config = dict(
    loss='softmax',
    encoder_activation='squared_relu',
    encoder_head_dim=48,
    encoder_positions='learned',
    encoder_pooling='class_token',
    text_encoder_bias='none',
    text_encoder_inner_norm=False,
    text_encoder_drop_path=0.1,
    residual_init='zero_last',
    lr=0.0022,
    beta1=0.95,
    epochs=45.9,
)
Rows from block 11 of the audio encoder of a small contrastive audio-text model, named by matrix and row number. Rows with one number belong to one neuron. Each number is 128 + 32 x the weight over its row's rms, rounded and kept within 0 to 255. All counts start at 0. After the name is the row's rms in percent of the matrix's.
Before each neuron's rows are labels from the 100 clips, of 14848, where the neuron reaches its highest value: "strongest on" is what is common among them. Only what is clearly more common there than usual is listed. The data: simulated sounds of rotating machines with and without faults.
# fc1: MLP up (encoder.blocks.11.mlp.fc1.weight, 512x256), inputs 0-255
# fc2: MLP down (encoder.blocks.11.mlp.fc2.weight, 256x512, transposed), outputs 0-255

strongest on: speed: slow
fc1.436 037 [149 122 187 144 149 105  72 119 112 125 104 153  73  71  83 155 161 118 151 160 105 129 101 110 126 104 111 123 101 172 177 153 163 115 132 114  37 168 146 102 156 145 141 150 103 129 157 107 115 151 159 101 188 148 106 115  99 157 116 121 148  94 192 119 147 148  98 139 108 117 120 136 104 136 123 133 180 106 133 163 141 144 142  89  96  97  61 142 136 100  94 134  67 170  95 100 164 188 122  68 113 152 155  67 162  82 137 147 133  95 150 153  91 113  94 145 170 171 166  82 152 183  61 125 107  77 132  82  77  83 166 158  87 137 111  75 122 110 135 165 183 121 127 147 123  84  62  95 101 191 108 109 126 179 152 124 168 103 150 154  85 135 132 158 107 138 148  87 106 163 123 119 132 119  78 109 106 191 109 134 111 115  83 189 182 121 106 156 136 204 143  68 118 146 104 147 112 115  99 139 109  75 158 164 130 179  75 176  92 112 125 129 144 173 142 138  83 106  70 116 132 110 149 123 158 125 100 104 119  81 177  77  72 126 131 122 140 220 130 110 117 142 127 196 122 128 168 149 127 164 115 118 145  95 164  94]
fc2.436 022 [ 92 130 107  53 118 108 160 155 142 126 133 122 116 141 146  37  44 124 132 139 119 146 132 154 166 171 143 106 134  88  62  86 156 149 166 140 182 104 176 108  87  86 132 141 133  89 161 104 106 110  99 135 108 152 105 102 147 122 169 116 146 168 107  90 128 151 107  91 146 138 138 113  73 128  91  58  96 106  84 151 146 152 146  92 102 148 130 152 134 111 163 178 104 119 109 131 150  70  82 142 147 156 168 140 169  82 128  96 195 167 102 103  88 124 139  96 147 113 180 115 131 171 121 127 189 167 140 117 140 156 165 163 103  71 182  85 111 126 182 152 148 104  74 172  91  78 116  91 117 134 154 140  85 119 126 119 158 162 121 218  56 121 155 135 130 102 133 144 160  95 131 151 138 167 153 144 110  97 215 179 151 123 141 113 172 114 118 132 144  91 159 130 162  91 160  98 138 156 168 164 203 116 100 106 143 149 104  70 122 156 129  93  62 125 114 138 120 179 150 133  98 121  83 154 166 126 187  72  84 189 146 126 122 157 145 119 111 112 127 124 170 103 144 135  86 148 154  65 179 108 154 110  96  93 101 170]

strongest on: slowing down; piston engine
fc1.187 141 [ 90 137 169 114 131  56 128 155  97 149 104 113 151  34 109 209 150 142  50 126 108 121 123 118  91 134  92  67 106 113 152 140 159 136 141 129 151 127 167 116 181 124 143 131 162 137 143 148 124  84 108 119 153 102 129 209 141 159 181 128 144 149 172 149 136 138 220 134 128 155 166 120 152 143 201 101  96  81  65 162 162 157 129  97 114 124 140 111 130 106 130 129  96 159  78  74 132 180 125  83 111 134  79 112  95 104 159 115  81  60 168 101 133 166 137 114 106 129 164 139 122 139 109 128  83  93 102 111 128  92 154 137 143 116  97 123 133 110 150 155 149  68 135  79 129  97 110 120 125 128 153 147 133 215 121 115 140 113  82  86 156  81 159 161 127 145 125 121 102 162  71 176 101 154 140 117 125 120 131 133 128  64 105 135 217 127  67 105 104 145  86  93  56 135 103 142 155  66  84 127 106  93 160  66 141 173 131 184 181  89 156 128 110 140 133  76 118 110  90 105 152 120  64 154 110 175 145 155 140  46 151 153 128 131 139  91 134 168 145 154 126 163 129 172 148 139  82 108 113 123 101 116  99  88 120 108]
fc2.187 147 [128 174 178 138  77 129 145 148 128 118 134 101 148 198 109  71  38 135 131 120 176 129 192 156 138  90 146  62 160 135 116 135 126  71 152 108 138 125 129 116 143 150  87 122 110 183  51 147 125 136 111  77  83 106 146 137 169 165 138  95 142 150  99 138 165 118 144 157 171 133 177  98 124  72 161 105 100 133 108 115 154 187  56 155 133  98 114 173 135  96 124 172 167 146 127 148 145  80 142 144 110  91 159 227 123 134  96 201 138 133 145 138 143  89 174  83  89  83 154 135 110  95 159 139  73 133 123  73 106 133  57 124 165 125 106 175 177 167 120 116 101 119 148  57 181 109 149 100 146 148 110 143  76  73 111  84 143 160  62  94 108 101 131 118 140 113 139 221 119  87 145 132 133 108 105  82 140 116 127 128 146  92 137 173 109 124 166 146 137 142 165 176 165 115 102 134 119 119 126  84 126 132 119  81 150  36 147 125 100 141 125 114 158 144  63 127 144 119 164 172 171 117 139 118 148 111 182  71 119 150 122 166 155 161 149 125 111 157 172  92 101 125 148 161 111 148  92 141 153 121 138 175 114 152 147  90]

strongest on: slowing down; muffled (low-pass)
fc1.316 106 [111 113 134 177 136  77 133 110 100 104 155 185 115 127 153 198 105 147 123 177 120 130 112 132  78  87 120 104 175 109 166 127 186 137 106 162  75 142  93  85 238 164  95 111 121 132 103  61 167 105 143 111 169 147 131 182 104 198 135 165 153 100 126 102 146 131 133 164 100 123  99 133 173 161 191 128 120 151  97 130 105 115 196 100  94  95 149 102  58 100 125 150 167 152  60 129 106 139 131  95 105 140 158  80  93 173 150 108 128  66 167  87 142 164 102 135 174 150 136 112 139 164 139 165 112 148  59 149 126 120 141  98 130 121 129 113  80 130 115 147 145 112 131 101  89 157 130 119 124  76 133 132 165 166 141 147 195 107 167 163 145  98 102  97 187 146  98 107 159 121 130  69  83  73 110 136  93 119 135 114 106 126  69 120 123 127 125 110 119 135  86  88  16 142 147 115  87  77 165 142 153 127 155 104 141 133 130 143 179  87  64 131 136 137 167 139 122  62  48 111 157 155 113 108 130 145 124  84 150 127 134 111 148 115 118 156 148 195 117  91 122 169 124 123 101 136 148  89 128 151 170 134  72  86 177  92]
fc2.316 101 [139 203  92  94  91 142 156 138 146 148  80 122 173 186 136 114  95 125 130 161 121 101 165 149 125 135 131 122 168 148  72 151 164 120 111 130 106 105 115 159 135 156  98 176 159 140 105 139 170 130  86 152 111 142 186  42 148 159 146 101 115 144  86 139 185 124 143  77 149 125 138 142 146  89  65 117 159  77 143 127 126 159  69 127 109  92 123 143 103 124 115 114 124 118 131 143 175  89 165 191 113 143 182 158 118  71 108 133 146  77 137  92 115 123 150  91 117 104 143 130  85  73 176  67 141 151 105 140 145 105 123  93 173 130 124 147 127 115 178 126 124  67  81  57 170 141 151 148 124 181 115 172 185  90 148 133 118 144  95 115  72 160 167 144  78  98 125 185  85  94 121 106 137  66  89  86 123 146 187 174 144 123 159 130  87 132 132 166 109  99 181 188 181 102 159 157 137  40 150 134  82 163 105 114 124  90 141  81 124 147 107 112 117 122 130 135 147 159 121 194 136 124 124 116 109 112 104 190  65 133 178 137 160 137 162 109 138 184 115 131 150  83 139 196 160 149  81 195 151  98  97 112  78 139 124 115]

strongest on: state: faulty; rattle; air leak; machine: turbine
fc1.439 080 [105 103 112  96 150 103  93 127 118 183 170 190  56 116 166 144 153  86 118 118 104 118 111 128  81 161 142  96 101 114 173 157 133 130 121 134   3 111 143 118 182 118 127 136 129 132  15 115  71 110 115 120 149  92  79 184 135 100 148 146 189  87 119 144 164  88 125 151 145 130 137 111  77 136 198 133  95  60  91 141 109 127 129 127 129 153 155 117 153 124 111 108 115 169 107 101 172 119 137 113  98 111  92 116  53 147 168 130 115 119 163 135 162 128 131 121 111 120 101 165 143  99 127 158 112 116 144 130 170 119 136 141 147 126 163 113 133 128  62 135 154 140 177 128 164 184 122 141 147  25 107 143  62 129 141 168 177 129  70 162  90 169 100 131 114  96 123 127 124 122 122 210 112 136 110 158  95 162 132 135 133 114 149 117 112  87 111  95 131 165 164 103 125 117 105 130 171  92 183  41 123 144 193 128 130 108 121 150  94 133 101 127 136  73 126 152 133  46 108 130 156 125 163 115 128 182 167 150 143 167 134 156 109 128  96  91 122 154 127 200 168 130 160 130 120 137 168 102 119 148 137 158  27 156 104 127]
fc2.439 048 [139 118  67 109 100 170 162 145 139 136 129 121 169 110 172 103 116 108 122 151 118 143 123 176 109 202 119 152 146 114  89 150 153 185  92 121 121  97 122 138 150 101 104 139 108 117 174  90 161 101 107 147 152 140 170  90 134 124 148  78  58 152 125  88 143 133  84  69 112 105 102 164 133 151  34 111 143  71 133 127 120 132 139 131  92 122 147 148 108 166 154 128 118 103 132 153 101 123 126 102 169 214 130 126 152   0 142 119 118 111 137 111  86 237 125 113 148 111 126  94  84 132 118 131 162 175 110 118 181 147 124 135 133 114 129 120 134 112 157 174 141  88 106 136 104 124 118  85 134 118 124 117 190 153 131  97 217 154 166 155 109 122 163 105 136  79  59 142 154 103 105 160 141 118 130 116  77 154 140 150  99 123 106  98 149  62 151 230 115 100 132 130 123 111 163 101 124 116 167 178 168 143  75 160 107 193 125  95 109 115  95  87 221 150 130 121 132 175 139 137 121 129  66 134 131 126 126 159 106 127 170 124 124  76 118 130 124 137 131 154 165 118 158 132  89 143 117  75 142 115 144 135  48 115  95 202]

strongest on: electric motor; rattle
fc1.393 326 [156 157 178  76 109 114 123 162 115 125 107 124 115 150  88 150 113 154  96 134  96 139 136 113 146 112 113  80  88 169 160 103 185 106 133 173 129 150 130 114 115 171  88 190 178 187 118 139  92 127 116 121 135  73 112 185 148 229 133 140 144  99 132 111 136 119  99 114 111 186 146 112  69 130 155 112 102  57  91 172 170 150 116 131 102 116  57 132 156 123 127 128 102 159 153 100 110 109 150 149 103  80 146 112 152  69 105 120 116 105 109 127 176 134 143 143  79 141 213 106 152 143 167 112 129 121  89 153 128  89 131  65 194 166 130 141 129  94 135  87 117 121 129  89 134  64 122 168 133 141 118 152  61 122  96  88 129  93 132 129 108  53 146 152  99  88 143 135 135 138 154 113 120 141  91 109 115 167 133 156 147  91 145 195  98 119 128 129 103 232 167 115 128 171  66 144 163  64 108  13  93 156 144  73 120  75 158  85  69 170  91 131 148  98 123 130 136 136  88 133 134 144 175 126 107 131 140 102 112 125 117 116 107 159 133 103 136 215 154 131  92 129 165 123 112 162 105 150 171 120 122 138 178 160 131  92]
fc2.393 410 [202  96 110 134 130 152 123 149 157  58 106 125 255 118 107  53 138 126 110 115 139 131  94 113 130 120 122 139 139 135  58 160 121 150 164  79 149 135 170 162 118  61 165  31  73  91 172 120 136 118 118 123 105  62 183  75 129  93 138 106  88 177 129 115 113  86 113 103 115 108 159 126 144 124  46 119 120 172  98 129  96 141 114 109 171 128 154 133 163 141 147  94  97 138 112 104 123 156 130  99 157 144  94 152 146 115 159 140 137 139 129 162 106 128 135 123 168 108  51 112  98  99 124 143 116 113 187  94 128 141 108 169  64 131 106 103 109 137 153 118 135 132 199 180 140 154 107 126 122 127 140  94 138 143 106 109 130 154 149 112 151 183 100 156  99 154 140 123 132 167 119 159 176 169 135 145 149 105 121  92 119 151 132  47 126 139 127 135 100 195  87 149 151  58 204 142 126 153 119 170 167  84 103 178 100 145  90 102 143  81 125 145 169 131 153 102 117 159 147 104 133  86 102 115  98 128 178 180 149 129 134 150 140 109  85 120 113 108 110 173 172 134 139 154 142  97 124 115  63  52 114  87 128 165  68 139]

strongest on: slowing down; reverberation; text has "reverberant"
fc1.8 048 [100 121 193 158 159 116 112  97  13 152 113 109 137 172 119 157  98 122 104 145 131 110  92 100  96  97 139 155  99  66 167 191 119 101  91 132  49 156 131 150 125 177 142 202  82 121 107 134  90 132 157 120 187 160  96 154 150 138 142 172 164  66 176 105 183 102 195 128 131 134 142 162 137 159 113 146 158  80 174 159 143  92 162 111  84 126  93 132  72  88 111 138 153 135  93 114 107  84 141 143 136 142 176 127 136  58  92 121 143 142 147  65 137 144  69 197 102 176 104 122 144 147 129 138 158 146 115 145  92 109 177  98 160 157 183 155 153 147 115 137 116 135  98  73 106 153 109  63 119 142 116 165 173 111 198 196 134  82 142 137 104 121 143  97 164  90 118  59 107 193 104  91  97 145 101 109 128 167 133 111 115 146 110 178 181  70  94 132 108 122 152 107 105 165  91 104 107 128 145 151 133 104 145 110 121 147  70 135 114 111  71 208 117 156 114 165 126 111 106 114 121 136 137  97  86 114  97  99 126 129 100 104 105 152 132 126 167 113 117 129  91 126 132 131 138 128 167 130 144 191 152 132  66  85 131 169]
fc2.8 036 [161 204 146 152 128 143 129 122 120 114  88 103 179 203 182  58  83 134  98 134 145  84 118 100 118  77  92 110 179 176 109 167 125 104 102 120 150  97  88 157 134 146  85 112 113 172  58 135 169 158 140 146 131 103 147 101 121  95  92 123 143 114 152 115 146  93 114 150 137 125 105 114 123  89  83 125 144 135 145 144  68 119  94  91 207 137 140 123 115 119 145 118 131 150 125 173 132  51 129 146 160  52 157 198 116  93 102 121 187 125 129 121 123  97 102 136 119  97  97 160  91  90 165 140 126 156 148  90 123 116 104  99 148 107 121 140 143 162  90 150 111 131 141  98 162 171  99 180 151 184  94 152  85  96 141 122 132 163 143  77 100 151 133 109 124 123 149 108  83 189 177  94 130 129 160 166 149 155 133 109 110 118 118 118 107 139 255 120 115 144 160 152 154 132 155 134 112 157 163 144 108 117  92 139 119  91  91 134 104 151 141 156 170 122 143 110 102 184 153 180 176 113 117 116  77  79 146 130 125 233  69  95 105 149  99 105 186  95 143 103 132 120 119 108 123 163  73 168 140 137 168 190  86 141 115  90]

strongest on: state: faulty; rattle; bearing knock; grinding
fc1.306 046 [ 92  59 210 125 195  62 147 139 134  64 198 136 124  92 163 167 179 119 139 104 114 113 146 110 118 103  67  85 100 130 145 105 109 117 126  58 112 115 123  60 128 135 129 125 145 144 106 125 117 132 128  93 100 137 107 164 122 120  87 146 153 125 105 118 126 167 115 149 229 111 157 166 110 160 168 154 112 151 152 136 132 142  91 183 131 157  51  89 130 101 110  94 142 172 104 142 150 204 111 170 129 126 126 125 101 158 180 131 118  24  76 163 169  97 107 128 165 128  86 169 124 104  74 163  84 106 122 111  62 137 133 146 124  93 139 156  61 149 128 141 163 130 161 152 176 142 124 151 143  97  68 127 121 148 112 164 200 139 124 129 138 118 104 169 114 133 127 162 109 126  75 125 101 126 176 163 150 147  70  79 207 103 105 177 124  80 136 113 148 132 145 115 149 146  68 160 145 148 130 120 132 110 175 118 142 122 147 167 105 119 125 113  91 149 125  98 117 116 114 154 164 107 200 105 142 134 119 105 188 139 149 140 124 254 110 124 106 141 146 172 124 134 142 161 164 122 109 107 101 136 120 145 160 129 132 141]
fc2.306 032 [131 145 129 164 110 103 123 105 141 100 154  66 111 109 159 112 122 137 172 147 135  73 116 146 119 183 142 136 201 137  85 166 131 168  71  94 171  73 114  86 111 114 118 125 116 161  68 120 102 125  80 171 155 127 140 168 106  97 143 107 184 120 167  93 168 113  72 204 192 136 115 115 114 136 191  86 135  91 133 153 109 124 124 103 134 106 202  99  99 134  95 147  99 149 133 130 173 103 138 129 149 158 104 123 147  66 121 121 143  91 143 129 146 185 116 111  97  86 135 170  67 128 124 137 102 152  89  46 179 103 111 109 115 111 108 111 119 181 132 167 141 108 160  97 149  90  99 144 151  83  79 122 125 183  76 139 227 225 113 117 129 139 206 179 171  98  97 151 108 138 111 131  92 122 176 105 116 172 150 127  81  73 111 163 158  79  95 163 155 143 133 130 111 141 140 114 141 103 162  92  88  77 139 149 118 158 124 160 121  99 149 130 138 153  96 118  96 145 111 137 181 134 119 162 130 110 180 138 131 145 133 173  94 140 132 105 152 130 142 177 124 106  39 202 103 148 118  82 152 125 125 171 133  72 109 120]

strongest on: muffled (low-pass); rattle
fc1.65 040 [157 154 181  95 151 128 121  98  85  24 192 149 155 155 147 179  80 168 131 131  98  63 104 151  72 100 118 130 157 102 142 134 166 115  98 156  99 139 128 151 161 162  80 141 171 114  96  74  83  96  87 121 112 169 111 121 139 164 128 113 137 165 112 101 196 115 126 157 145  60 115 145  59 158 114 100 121 142  86 115 149 114 142 144 136  95 105 126  98  93 114 174 163 137  90 101  80 127 144 129 165 123 144 148 108 153 214 120 188  78 138 161 103 157 115 101 142 107 120 136 121 135  60 159  91 100  98 104 103 111 125 131 171 114 128 119  99 155 115 177 141  82 141  84 126 181 107 126 108  34 135 158 127 116 112 118 202 153 164 138 116 104 128 139 177 123 101 109 119 122 129 120  84  85 146 127 127 143 115  88  89 104  61 185 129  99 139 166 125 109 114 111 130 175 179 163 120  64 129 141 156 138 135 114 136 125 145 180 106  88  26 135 145 186 135 168 111 114  64 113 180 147 134 103 129 151 139 130 185 126 147 121 110 124 101 121 155 181 183 103 115 115 121 130 184 103 147  89 160 140 136 115 192  75 135 185]
fc2.65 010 [142 135  73 188 113 107 103 105 139 132 167 107 197 159 138  61 173 126 132  85 166 119 128 149  61  83 132 222 131 124 108 125 139 114  99 142 129 166 152 132 143 158 118 120 108 142 131 149 190 131 178 171 112 151 140 154 127 110  90 152 151  78  82 129 122 141 119 115  81  96 102 202 148 128  96 148 152 168  84 115 130  99 131 145 102 115 135 117  88 159 136 135 166 123 154 135  99 130 150 101 142 162 151 131 104 133  88 139 171 162  92  91 163 132 145 141 147 134 147 157 159 133 120 174 178 143  90 131 161 150 139 113 169 109 125 153 124  97 133 138  99 100 101 102 165 119 144 130  95 111 170  85 138 111 114 116 151 120 132 167 169 117 149  86 128 159  77  87 153  86 146  90  59  63 114 124 121 137 110 117  93 209 157 161 114 102 107  19 103 112 137 140 141  94 136 158 136 126 135 144  91 151 118 133 137 255 135 135 211  99  88  48  95  77 144  78 155 103 107 122 146 138 142 113 149  86 126 101 120 131 159 146 150 148 170 155 132  80 105  96 143 154 123  88  98 143  75 148 101 146 214 143 101  93 133  36]

strongest on: slowing down; turbine
fc1.449 240 [113 132 144  98 157 142 166 130 123 122 103 191 122 146 173 130  80 150 120 158 117 139 125 140 135 138 138  84  92  76 165 172 113 128 129 125  92  89 121 134 115 136 124 105 119  92 136 139  76  95 113  88 201 110 137 156 164 127 130 190 112 167 141 105 174 123 145  91 155 122 151 157 167 138 136 117 102 117  21 164 103 153 134 126 139 119 106 123 134 107 139 151 101 129   0 105 114 121 169 138 129 137 151 127 108 195 171  76 105 123 195  45 109 138 131 111 159 109 142 125  90 150 124 154  90 148 162  98 139 125 130  88 133 132 106 134 138 116  84 123 149 133 191  79  88 129 109 107 154  89 122 145 139 106 126 153 100 131 123 150 159 114  69 138 113 104 123 129 120 139  77 154 133 160 167 139 117 107 112 128 103 117  45  78 159 158 110 107  99 103  83 118  80 132 154 111 198 117 150 195 221 155  87  62 120 134 134 157  99 121 120 111 109 109 133 184 126 126 134  75 142 127  98  94 151 238 185 161 165 102 108 123 100 109 154  94 130 141 147 120 139 221 139 142 145 157 194 126 145 135 172  92 127  87 153 205]
fc2.449 256 [173 164  31 156 116 125 123 148 148 139  68  68 217 151 165  90 192  69 112  96 139 113 137 103 125 127  71 152 158 153 126 149 121 170 146  85 165 120 117 148 137 105  62  98 122 144 126 145 185 125 127 153 113 121 189 200 151  81 107 111 115  98 119  81 168 160 115 102 175 107 143 170 109 114 115 124 139  77  90 132 105 142  93 135 135 146 184 120  79 120 157 142 103 117 161 176 165  51 142 139 140 139  96 144 135  77 123 122 186 108 109  81 107 190 150 137 107 138  95 163 115  81 183 151 118 119 125  98 177 139 115 146 104 142 139 172 149  57 157 132 125 111 129  91 147 130 110 154 112  40  87 105 178 142  98 167 197 151 154 126 151 177 147 164  98  98 153 141 121 119 118 122 112 127 128 129 126 135 132 122 123 133 195  80 163 117 114  85 118 135 124 101 133 112 126 128 132  93 196 148  81  83 149 136  91 172 108 155 112 181 157 119 169 208 143  98 147 181 100 131 174  85 141 107  62 118 157 130 124 107 127 145 123  99 113 112 112 125 132 125 160 156 140 121  51 159  93 149 105 109 189 108  66 145 162 147]

strongest on: muffled (low-pass); rattle; gearbox
fc1.38 022 [ 82 160 151  75 129  48 126 140  97 137 146 166 122 123 199  97 159 143 123 128 119 121  69 150 106  88 142 132  88 130 205 202 107  65 138  88  56 102 107 184 147 155  79  95 129 100 157 126 158  80  98 119 169 142 136 165 119 192  92 173 143 103  60 182 122 152 128 152 122  65 111 138  77 185  92 142 198  86  80 140 129 150 138  85  96 104 115  85 122 123 148 151 161 168  93 125 115 130 155 130 122 121  80  99 143 185 155 108 108 123 218 143 113 153 133 135 150 118  84 142 134 131 123 114 172 129 159 119  63 125 159 130 171 148  70 142  97 121 144 186 134 134 139 102 137 165 179 149 122 143 125  97 112 143 158 164 168 187 133 200 118 156 124 134 144 130 110 117 122 145 150  43  84  93 113 137 123 108 160 153 152 107  96 111 157 159 130 116 127 104  94 123 164 144 104 135 164  61 110 157 169  92 136  98 123  97 120 121 128 124  86 130 111 167  64 157 151  71 107  95 126 140  93 151 108 136  97 114 144 163 134  77 135 104 127 108  79 162 153 133  95 200 188 126 135 128 128 128 135 153 102  61  77 159 139 117]
fc2.38 007 [171 107 107 143  91 164 160 150 144 117 159 147 157 103 161  60 143 111 149 150 113 205 149 191  72 138 169 129 122 127 198 144 151 118 101 139 107 160 129  99 156 130 133 111 140 118 101 183 136 126 159 145 104 172 170 179 154 125 125 136 154  82  86 101  91 160 139  71 104 113 131 188 118 134 120 143  88 125 115 139 141  95 185 121 113  73 147 122 115 151 118 149 110  96 115 151 123  89 196  82 148 126 120 148 127 176 116 120 119 130 126  78 142 144 134 115 129  95 119 122 115 187 146 122 161 185 123 136 140 169 170 155 144 106 110 127 143 108 108 167 122 136 103  88 140  78 131 121 140  93 137 109 151 110 112 114 154 149 109 160 157 105 170  71 167 111  81 161 100 103 147 138 103 105 127 143  77 120 114 200 128 161 107 153 125 107 138 143 103  97 116 106  86  55  55 165 161 206 151 140 133 166 108 126 130 228 146 177 194 112 117  39 115  95 104 169 182  95 135 123  59 120  61 151 151 147 104 159  75 135 115 107 114 128 137 132  68 133 136  77 127 129 106  41  93 131 102  79 106 103 151 207 176 108  92  75]

strongest on: muffled (low-pass); piston engine
fc1.33 374 [190  98  82 152 141 124 140 139 131 138 155 154 107 137 138 146 169 102 130 184  22 136 116 135  85 162 138 125 138 127 140 147 201 102 138 176 129 112  47  76 145 110 106 118 135 132  82 145 130  72 100 157 149 124 126 179 114 173 130 153 150  96 176  77 121 145 105 133 191 161  93 177  84 133 156 116 109  55 147 136 129 133 188 114 119  87 130 115 135 108 127 109  99 110  89 156 204 142 132 121  93 136  77  41  60 164 166  80  93 108 214 159 162 127 132 118 118 131 122  94 130 128 102 114  95 138 103 175 153 135 115 123 149 146 120 112 118  79 140 167 166 158 145 115 102 123  82 156 171  50 107  80  99 152  99 222 128 141  98 127  89 172 125 153 176 111 151 142 115 130 109 113 150 130 136 141 127 103  84 145 118  70 120 100 154 144 112 155 134 140 148  63   9 125 127 154 121  96 135  87  89 112 134 175 127 129 101 151 122 155 157 112 110 128 122 182 135 110 118 133 105 140 178 151 122 159 162 119 122 104 127  75  64 152 146  72 107 176  86 160 128 151 106 154 123 187 130 121 167 120 112 152 151 120 132 100]
fc2.33 403 [119 109  78 152 106  88  86 100 151 139 132  94  97 119 129  67 138 101 147  74 162  60 127 103  77 114 165 143 166  50 122 100  82 153 140 138  72 153 152 121 126 125 122 170 103 128  91 120 115 181 124  78  55 136 109 115 113  62 132 103 138 180 133 161 114  73 147 199 149  56 147 116 117 123 163 147 157 173 143 106 131 105  69 158 103 137 162 110 120 139 100 121 139 181 181 108 147 150 128 133 119 111 107 184 100 170 137 192 155 118  91 189 147  70 169 123 102 142 127 150 146  53 113 144 106  57 114 139  69 164 110 186 109  79 123 171 139 126 128 115 114 127 112 139 203 126 146 140 102  66 142 124 110 124 157 122 176 145 115  90 148 158 130 156 167 172 112 155 163 110 166 180 103 101  97 155 150 127 127  88 130 174 143 153 100  74 140 127 128 169 132 141 194  98  86 154 104 112 132  72  60 119 168 158 129  87 111 154 135  92  87 151 180 136  80  99 118 142 115 131 155  53 171 109 139 111 176  83 154 140 172 183 172 163 112 176 130 126 143 168 139 114 107 139 128 121 150 133  99 149 106 126 103 180 135 103]

strongest on: state: faulty; air leak; speed: slow
fc1.51 043 [112 132 206 168 164 139 136 108  42 160  97 143 154 159 114 140 125  75 126 237  71  81  88 127  89 223 155 105 159 161 112 129 124 130 116  90 131 110 100 131  98 149 137 124 117 143 136 142 145 114  99 145 123 205  86 181  82 162 153 139 191 135 185  84 179 107 106 141 128  89 133 161  94 146  87  99 141 105 161 158 109 130 123 118 136 135 111 135 154 171 131 118  75 135 128 125 168 135 145  82 121 189 128  83 135  96 123  96 148 102 168 156  96 194 125 165 144 182 105 127 151 102 136 133 139 109 110 156 101  73 123 126  79 129 133 181 122 119  98 107 137 129 125  75 143 123  99 162 115 101  97 164 173 183 141 157 170 142 130  76 110 126 130 132 151 145 168 113  90 141 100  98 141 141 120  88 127 120 115  87 114  96 130  49 126  96 137 150 135 157 145  85 103 203 136  86  85 153 152 122 139 110 164 132 109 143  72 153 108 112 166 169 155 152 117 116  89 135  85 109 158 102 128 136  14 142 126 113 130  86 153  99 113 111 127 130 205 163 132 129 111  89 109 151 138 170 152 153 187 180 158 119  52  69 114 138]
fc2.51 030 [181 166  90 107  80 146 152  82 142 143 115 118 157 173 144  71 102 158 130 121 138 136 115 145 133 144 129 101 138 120 128 122 121 107 118 187 123  82 111 101  81 103  82 125 135 149 147 170 129 114  53  91 171  97 195 178 201 141 178 123  61 150 114 124 173 105 143 132 150 123 116 148  87 117 130  75 116  69 106 120  93 146 116 147 109 135 134 156 109  90 167 165 142 140  73 188  87  92 140 167 101 192 177 143 130  95 103 121 145  82 163  71 139 195 116  94 154 104 121 143 109 110 156  98 160 175 116  96 190  93  82  58 144 149 189 158 129  90 176 125 110  82 121  79 110 145 124 112 155 130 136 100 111 116 140 161 148 121 115 145 110 143 134 135 150  87 119 194 161  83 120 176 132 155 140  45  76  89 155 116 157  76 110  65 105 137 141 127 112 102 153 116 128 162 157  98  74  25 189 159 145 110 132 135 157 100 137 115  92 210 162 119 157 164 104 152 162 174  90 137 155  99 129 110 112 151 125 167 122  81 153 128 146 125 151 120 161 183 142 112 131 169 156 140 133 146 109  74 154 118 151 136 178 130 126 176]

strongest on: slowing down; turbine
fc1.441 276 [ 91 120 155 132 107  98 154 180 128 121 126 109 142 104 152 147 145 100 112  98 121 141  93 131 131  92 128  76  66  96 182  78 119 101 193 123 146  79 144 145 172  78 112 107 121  90 137 132  58  95  85 121  97  76  94 127 137 139 104 197  98 169 194 163 122 101 133 113 166 154 167 110 124 110 153 149 109 162 134 155 167 179 119 114 158 145 144 100 173 103 154 134 112 139 153  96 142 187 107  98 133  64  75 126 143 193 152 122  73 125 145 162 100  80 141  93 131 104 119 102 101 127 144 163  77  79 197 180 108 157 111 140 115 139 120 125 123 109  85  92 139 166 158 153 130 176 119 166 174  71 135 157  39 160 104 168  69 116  86  91 168 171  55 176 156 138 147 122 142 143 134 151 165 182 162 152 133 106  96  94 124 109 140  89 177 204 126  89  95 174  65 100  91 104 121 145 141 124 109 108 160  80 100  97 128 115 130 167  80 134 133 128 160 133 120 161 145 118 132  66 128  91 134 119 118 168 146 100 174 108  96 138 117  99 129  89 105 126 121 136 137 217 152 130 148 154 188 134  83 110 124  87 186 166 143 131]
fc2.441 285 [159 165 127 124 164 141 110 124 119 123 126 134 134 179 142 135  82 126 116 171 105  89 170 126 109 139 109 168 161 151 102 160 146 127  45 113  77 157  76 156 102 201 119 174 129 135  99 115 201 181 149 139 117 196 121  89 132 115 146  68 153  79 100 114 162 147 115 142 136 105  74 138 117 118  81 113 178  65 170  93 119 104 108 132 117 119  79 154  88 123 115 125 120 124 114 161 170  80 131 149 115 133 188 158 134  50 115 133 150 140 130 128 127 130  87 141  94 142 122 123 147 100 126  71 159 157  89 150 116 119 119 120 144 137 112 122 141 140 177 133 139 116  55 117 129 106 135 134 137 167  97 150 195 105 191 109 144 140 152 140  33 155 174 104  92 114 157 132  85 117 110 105 132 101  60 127 156 147 144 163 142 116 129 133  70  69 206 174 152  65 207 144 168 143 142 116  75 136 130 142 101 153 146 171 115  84 122  95  89 154 122 154 103 149 143 140 116 166 129 218 119 131 130 121  87  69  78 131  92 178 136  81 138 136 128 160 165 144 127 148 119  52 137 170 105 120 107 181 169 132 108 148  43 132 165 114]